Weights of a small waveform VQ-VAE.
Model: waveform 16khz input, encoder activation geglu.
Training: nadamw at rate 0.0014, 6200 steps.
Rows from block 4 of the decoder of a small waveform VQ-VAE, named by matrix and row number. Rows with one number belong to one channel. Each number is 500 + 25 x the weight over its row's rms, rounded and kept within 0 to 999. All counts start at 0. Numbers have three digits each. After the name is the row's rms in percent of the matrix's.
After each channel's rows are labels from the 100 clips, of 14976, where the channel reaches its highest value: "strongest on" is what is common among them. Only what is clearly more common there than usual is listed. The data: two synthetic voices taking turns or overlapping, over music, noise or silence. In brackets: how many of the 100.
# convs0: first width-7 conv, dilation 9 (decoder.decb.0.2.convs.0.weight, 128x128x7, each kernel summed), inputs 0-63
# convs1: second width-7 conv (decoder.decb.0.2.convs.1.weight, 128x128x7, transposed, each kernel summed), outputs 0-63

convs0.43 115:477480498524509469515510534490478501471471482527482486492478485447510481504483500486482489496491474463477478464503476488463505470473464484492506474475456523509532498482462509479499489465490467
convs1.43 032:529494482485473408500546484496467510485516487516500502515493480516478485501490478491483509461475518496521495505528569494473523518563531517508505487485532491505504502499448506492474540517521522
strongest on: background: everyday noise (66)

convs0.51 129:477440497501515453501500544479489504526494462514458472472452487477487459483480486506472503484475476478505468460511454490480497480481447507499492446438511503486503502464461501477437481465503514
convs1.51 021:492531489477476466494515523496502520487525500498504509533530508497472462519494470475495509474490547518533531515554566500514516494522488503503520463493540521540488502497584549473523485508517502
strongest on: background: everyday noise (67)

convs0.3 173:532525525522505551513514517516534496462496548502548525537526546547502519514552534481545508540541539478500528525461525509507502509507518515511506506512508482489511498520532470520487528522497480
convs1.3 140:552504494497504439507519491493455499473479486525502509495472467482479507500500483491486492507475487463517479500506517474473510502499554531509481520493490507466491499509420465539468542518505508
strongest on: quiet level (78)

convs0.114 097:436492487515515466511479523493499492498509536505491465499490472507521493505493478511495505501466482519532449469477483490471502507461502498519482464490512530540498514506478512463527506491485498
convs1.114 040:505505461463506458506491496462465499484483483521488508468473484494504475495506487500486486500466507488516497493464480490459502499551508516503494504499475529484484508494448501509490514502491510
strongest on: background: none (61)

convs0.6 191:468469479473492498488477470474471468485471460528468470471479489454455488474486463441483476501468471470493501478482472476462482483462480466498482472463461509494494478506478511488491465458490458
convs1.6 271:517478493469469489489533533488530546518538488478479498467554533525518478488483530504488460463495530524499525461520511514527527493513458514477542461467499515487525471468524504486494515547519505
strongest on: quiet level (63)

convs0.71 110:504486511501512523513527514528513501550518526522462539494527461517553507471526533554499489466531470560496485530498499488548483472509477487541515550551488544523508491482508521503550504492504552
convs1.71 135:503499532523514499513519545526514502470498506510539510539495527460486546516518473457523513531518539464549502513526530512488510525517542505520500517491513539503522502531481514537473498516526499
strongest on: second voice: none (42)

convs0.29 158:522524528528522537509516525525542495479491554515531501522500547541503502510551524481543531525535537476482550513474511499521490494510498505490496506500516491479504492499507474510475523501471465
convs1.29 197:525513503501508454517525494499465503469481486523504509502477471494485523508507483489494494517480491444521478503500516467474522507493572536515466525491494513463492501523392469551462544515509514
strongest on: quiet level (70)

convs0.44 091:497487480506518487510504534501485493511497506531469494490463533526506493487501512494499514505490492473494520498513443487481497498470468494505488494438512518440507505488480478473468503465474500
convs1.44 039:510524498487487445503515500502459507480494505524503501511483480504474526510516439482504503529480504462522494488482541488413513511500542526507502507490485514504498508512398506527454517520507489
strongest on: reverberation (65)

convs0.73 060:477479467503501465509459531509505502489471491490478478517483509490525471495496465519524492530489489504501518425482485515440508510493481498507487472456488450538488508522524540484438476467523442
convs1.73 021:527502506486502469512524545463507559495510494517504523503524514480496476517507467493512476523498555467535541463537514475503519486500492538493478488480505575483494498500495525539505535520495488
strongest on: quiet level (61)

convs0.89 081:462477457468506448492474498466494461450457471475494458478493489488468451487458466469478474491461508466489477475464488495434497496460493475504496476435483488497490500517482497462436489497497435
convs1.89 074:477483485498482512493492497500521487529518490500510509508515528500495460485488537499480505473514520546490528496526486519528475487546463491489503487523534512531502499492591524447533494487505505
strongest on: quiet level (70)

convs0.26 084:505586487498503452510450492508475455516460580519531485527528455490522520522528480491503498518494502498537492508496533484498504530525585530534478542514484524545475516531462482520465471538514453
convs1.26 049:500469482488499462504513488474485507504495478501476529476475482514495477484482535502445495463470518522510492503508497478515509490514509488508483525503495503469482509512493497510508568510491520
strongest on: second voice: none (78)

convs0.117 136:451454488504500455518495492506477489504506470528441478496479424496507459491469514528481476438455434534504458469473489491485501513495518486532483502524484504514513514496485477469522507487520511
convs1.117 070:538514484486500482478562513477522538474543514484518520504544475476490486528486504492472495446480536526503476541546558515557511489517470480510537482514502474528488501505525499476530499535482541
strongest on: second voice: none (67)

convs0.16 070:509536502480502458496467517539512482485464498488450502497464496472512515519501507502524498530492501449523493455505495505504498500476551521522484555507495551487482508495468455536512533530472497
convs1.16 029:553509519506520510504484523505491510483500501504500502499495509496508549511518465504513501553514476470506495475455504504447521515473522517504490519477486525486505495503421466534452478516509479
strongest on: background: none (68); second voice: none (54)

convs0.0 069:501491520498509514493484519516469498504497504503437522506456523507500508509550508500530482505522469495515513478520486536510512503495523529500501522484499547512521509459498543561495500513569468
convs1.0 046:527483502494498441515511497500463491479477494519497515491478478485481513500498483494480497496483465466522494495508517480456513502464550508514482526503485524474493494513376462537471548511504506
strongest on: second voice: none (51)

convs0.49 130:465470481510498442501487520496495517492501446486478459491469483472503480501443484511474490481449470501505497440455474473465495488467497483509491479504455518512504490488481491484484502453480465
convs1.49 050:499470472485497539500486473491500493496516489498483514469496535492525499490504488528508486479522451513489499483471457511475490518519480479493511504517449511489512505467485527518555494481490525
strongest on: second voice: none (42)

convs0.112 103:478450502517517456506505537502510481488480503509464478474478477465523478503492495506486495502494452482474483452494460475481487473501458486505495476480472502469514495477449484461469467473465486
convs1.112 069:512527482487481414497535495483454527466507494515512514506482454507473503519501449482482501491468537471550491512512543488468528508525540539514508498492508499502482512515455512506458523527509520
strongest on: reverberation (69); music (62)

convs0.116 070:503443488522520493506477475483474557556520513501494481526555489519501485469483484515493504476505505547452526486486515532489506534442472480532513489469513467612531503523493534486479501479510482
convs1.116 027:511515511503494525499495515524504506488509508499511493512517521497506530518517465502533502546511523477504500493468519503459507506513510523504496494490509523507511503503504510512469466511512484
strongest on: clipping (31)

convs0.109 124:459448481504504460505508529483524494483513448509485503473491495473501456463476507484460508469490487494483483476499486488487497475504473488485487468478496553434509482478482485470467476468503489
convs1.109 085:540509467492480443495550484475484540470546509489533509511508461495479512509479478505464507475464553503547475539531542526503528518545524501513525477485524472524496513512517520489496521536493539
strongest on: background: everyday noise (65)

convs0.96 122:518520493485481463503501505492500504454497513489508496488489503473517508493445511492489509493475496469477503491502487500504496459510511498481509489508473528468488490478476483498471488502448464
convs1.96 047:548484506496498564497493491497486537496520500502483524471548505455513533511521426519531484500518440473488494472472488520435508499429482492502518511495434490500520491473474503534505437493490484
strongest on: reverberation (64)

convs0.66 099:465500508496492460501473517499431466506455488498463463476482478493479503498507519495571443515436452515504477483512490503504508505497476535506492455516486522484486494485460451514510505517528492
convs1.66 083:519485481487496499495494490465513506522515493496492526480523482488502455485478533502473488465496526539490504524541496521539495481540464478494523476514506485497489502490568520473553498499467515
strongest on: background: none (64)

convs0.127 103:470501477485500451520463491503502550507504429516496467521473467488546471501446493535439491458461459532513463475492478496476507486510468505531506489474486469524504520510491485482509505462482492
convs1.127 039:535490489481480441483515489490507504482527499505510518509499472507485491517495500494461517449443529506509500519531566500512523507548504500499495486511569481527486503490532518494517504495499540
strongest on: second voice: none (74); background: everyday noise (70); electric buzz (27)

convs0.103 075:435447484504498450503478529482515502537519470489478504466469515557503458470487502504491493482494512540483470476484474497474495490480444486510483477464509525534492498480496493453483519459496464
convs1.103 023:522528491481505480501519532497510508485500512497520498503506492490519497514513503500518486525485559484513488514504535505540517494561493521503500484499514519500486529503555514501484509522487521
strongest on: music (65); reverberation (60); second voice: none (43)

convs0.118 120:507486499490491474517533501526472534498512465539494490488482466444523494476400486540427523456467486476521478470467475476510508483496516529518516481491495528457505476507479528489487465488481536
convs1.118 092:541486515510505583480488504517527535502534503481489526487569522464507531526512451508545495486534445494464495485491490519492493500454451468500523507506471474516526486472525502502536433481489482
strongest on: music (64)

convs0.27 075:540543521522499508516507514517507525519509537518524539514520547553509510509533516513554532561521553504499541501484515498480502515534532549520500508475521515512508514513501474518449491553511450
convs1.27 068:535496487494506422507512492483456495473477494517497518484466469494483506503498489494480498504472495459521489500498503482471509501506544514515485519499492522468487497508390477536473538513493502
strongest on: quiet level (70)

convs0.20 081:459534501480490490507516511504452456507483501496464515472468496528504523510527522504535472516496473519532496496517498512516508504470548527520488570490487528483487499524455449541485516552527520
convs1.20 036:505475481484485441499520491479487490509493491501499512494488480496484460484481508499472492461476503514503503515558518502552502491518495488504504490504513484503492507501505501479535513489498528
strongest on: background: none (66); second voice: none (54)